Weights of a small image colorization model: soap at rate 0.0023.
Rows from block 7 of a small image colorization model, named by matrix and row number. Rows with one number belong to one channel. Each number is 128 + 24 x the weight over its row's rms, rounded and kept within 0 to 255. All counts start at 0. Numbers have three digits each.
After each channel's rows are labels from the 100 images, of 14976, where the channel reaches its highest value: "strongest on" is what is common among them; "place" is the part of the image that holds the peak. Only what is clearly more common there than usual is listed. The data: abstract colour fields from 500 small random pattern networks. In brackets: how many of the 100.
# convs0: first 3x3 conv (model.decb.0.1.convs.0.weight, 128x128x3x3, each kernel summed), inputs 0-127
# convs1: second 3x3 conv (model.decb.0.1.convs.1.weight, 128x128x3x3, transposed, each kernel summed), outputs 0-127

convs0.85:165138144175096186136115144107122125155158118123151103116163145158180108117110163112120136118149105064143097120119124113163123131132111114113124140140097111154152125149123122154141126115118138135150143068160102139157176174175104107144160129142095087149123144148156134156136093164104133175126105153131100122140110100160162103124113121100140119121115171127144104114124109125105152088117
convs1.85:124102122120136128113156113164142113175096114156066134153152126087077118102143125112115146106140089183127141156127100090125146143125133127133126136132109136137105109159170134130139150132100133137111122149120120107123120126121128127092098109184105110107090105112104128119105122110127104136104129115172121126194108079093137156135156066111168094129142138103093103127130094100093111156113
strongest on: mostly blue (43)
place: top centre (55)

convs0.96:133114170131109157122109134146146122119174129152096111093169093144164163109118110117112150110111091153152161106113136122119123133124161091155104170111125130124093121132125117168120114138137149126120094109163148109104172062168135122112124166136143120143122159132111137134133148141121148162096103126147129123123165155102103132158110092149081147130137120121147115082135127182105127094057
convs1.96:145163126163108146120103148109145096105119109131105116126120132104159115126137100161125159144155155135104158111124150120110132157124136137128105135139150092078196124144147069185147146106098099129121148170127127144120110169117133087144097110123172117145138120105116121111162156131091124114137190136139146133137143149110151119112173118101099103104111142093135165132151090171117122161163
strongest on: mostly blue (39)
place: middle left (47)

convs0.99:191158140120139079126130123141123144158126131135138131097140125138146080142105104119137156121127122134110107112139158182162105206105087101139124093162150104120118144118134112125079094135166108152110124135105132146146081104114116130133122106102134106190098112126160153137155176117104144132113186142102121148120121129082137172127119119157114141154130115114123147135130147100091112121112
convs1.99:054138150151124135174146131153136083105133083096104079137139095136130130160114080128095141128120092139115151160075119165116134111077129137137095122106148115090142148126129118156135129132134109131116109143112095134156102086115130129136132120122140118089139147104110142139136129086101121121128085073118135135093121155086108132158129128119149100155076150133104111125120138089148151155087
strongest on: fine detail (46); dark (25)
place: middle right (46); bottom right (27)

convs0.79:127108142132157111157101155122111117133106140164151127177108120149106069148095170103124131171154120094118087105140114125143156128103125106170096173177168121125098153108139155114142146129110113104108125140146134148144106130119096145137127155140150109141121118154123197176148104130126108131167133131136132091102121071099150164120100172090104125138098101138130128127090113139103139119119
convs1.79:156100095120097134125145129149207145147108126130141117115123121135074114127157146138110125117117105127085140173143117164122143122127136108120089090139129115161164142130127107130109120130097124103085138081128170136106164164134169073132096062126090110157098119115182107096108116130133151142098077143125130122138138144138129144144113153166139127114158150125104133109125169115102149126122
strongest on: fine detail (50); dark (29)
place: middle right (65)

convs0.60:131129112118119113118138136115117129139133247130115143141123145141126073139119112117137122126114124128136093134144146132136134255138124142165122099146110129121089132107152094129126144116124109124146134142129119147134120120144122115132126118065122098112072143131116116129163174134114127121113124106127137115156143101091129149103124124115132107142133125122090122110150148109136132165121
convs1.60:138163192136145135180107143129132146108109158117130126189147136139137147137135152108154108152123120116109123097098118068079143142111187163100163091140171106117112149131118132119137138134111136104125124133121146124153143126073145120162146127113091155092115116114113133075140118138138163084155121108132120104119130163111167082127097109142094127126125117123114143075111156104123120131094
strongest on: fine detail (45); dark (25)
place: middle right (41)

convs0.0:125126127119136116101150124152116095144131164142155125143132099145125121134109168100142140156177133083107130133109157078140147121132154100108106144120135137149135110138164122103103133157105097130170122129136122170183109111102133111106104160156154146120174109116124168169185119103124119153141155166136122115131143111082084116117100100142072144176139091129141136084151136138105089119104
convs1.0:107163137115146149168121118123136118134106119103091130146119157143111085155163093141100129124135149103118131180088119156191147177138085130130125098176140120160151132163088176066117118154164078149119123120106149105126132116139091133130122069095114126116141112124140115110134159123130126115112122152142161112112136115133108099141094121093129102151118171116133148135114167112156103139118
strongest on: mostly blue (52); smooth (27)
place: bottom centre (36)

convs0.90:101099094131109114111100115124168117135141158095131179177106150143112111109126152139136120092115146126104128100126111172149169115086091123126134096115116125115124126134098128137187098121133141153134151182120136156179109132132175127164139122131141115163172087136138112138159119114102112108097128141101172141098112117171124171164115127144132175114100140100113122096106132125108102115166
convs1.90:116162109125128139138115127138051153129076149176119099160100122143121198124106157118154111128116118123135129164134143100103106107163111151140151148115095117156106114147123171119157104121129131139139147120163128152132166137085159129132170126128114100141150085114115124126099131137081172128079143097132132150105121152145130104144148111155157120155163093144125137114172117112126162150091
strongest on: fine detail (59)
place: centre (55)

convs0.105:130130142147118137094171155098128132126121178136157105129133109170164103151090076117075139117095137143116093149142095122115150114144123170119083097186089160100137097100150151116135146132121109140137159157109116125131126149135112116142156125115133120113106115123154093125125101115139155135154113131133120111129164113118134168086144123182091087121097141119112119091161088116086141170114
convs1.105:122102125161102140122104142161162179099133110124136149110126115139131130155093145148144158181143093121102145124110111130128138168132155077158131102151163124123170138117127095173120169160129119122122096086107099143163086138116134172175136122113118137158119146157118119145124132142128115140167113146095170146127111125122128149126092108168132140103155098098168108145083131188110109146142
strongest on: fine detail (45); dark (26)
place: centre (46)

convs0.118:140131121123153143145081099109138108116141122150106100102110117167116107189135199100114125167141100128108135121110133163152074134119112140162128100100097102119106115108147128122125111171166112148088136107122145176086123141124125147089136133103140122145144146090132180153074150145115120137159108153100121115105111160146130112138122143081092106113097137127077137124148122095116123137124
convs1.118:130125116109167094093138118138127104102122116106138150140095153111123105165130123151143137154097130136124132130097136155109132065116180115113100148159084139126138152125134171117125144111165130087149129140146120146127145105174143106140156146133114157142152081141163172111155124131139129166112096097079175146125162111134130089114116143088086171143158130115145095165144134151147176112142
strongest on: mostly blue (33); dark (29)
place: centre (36)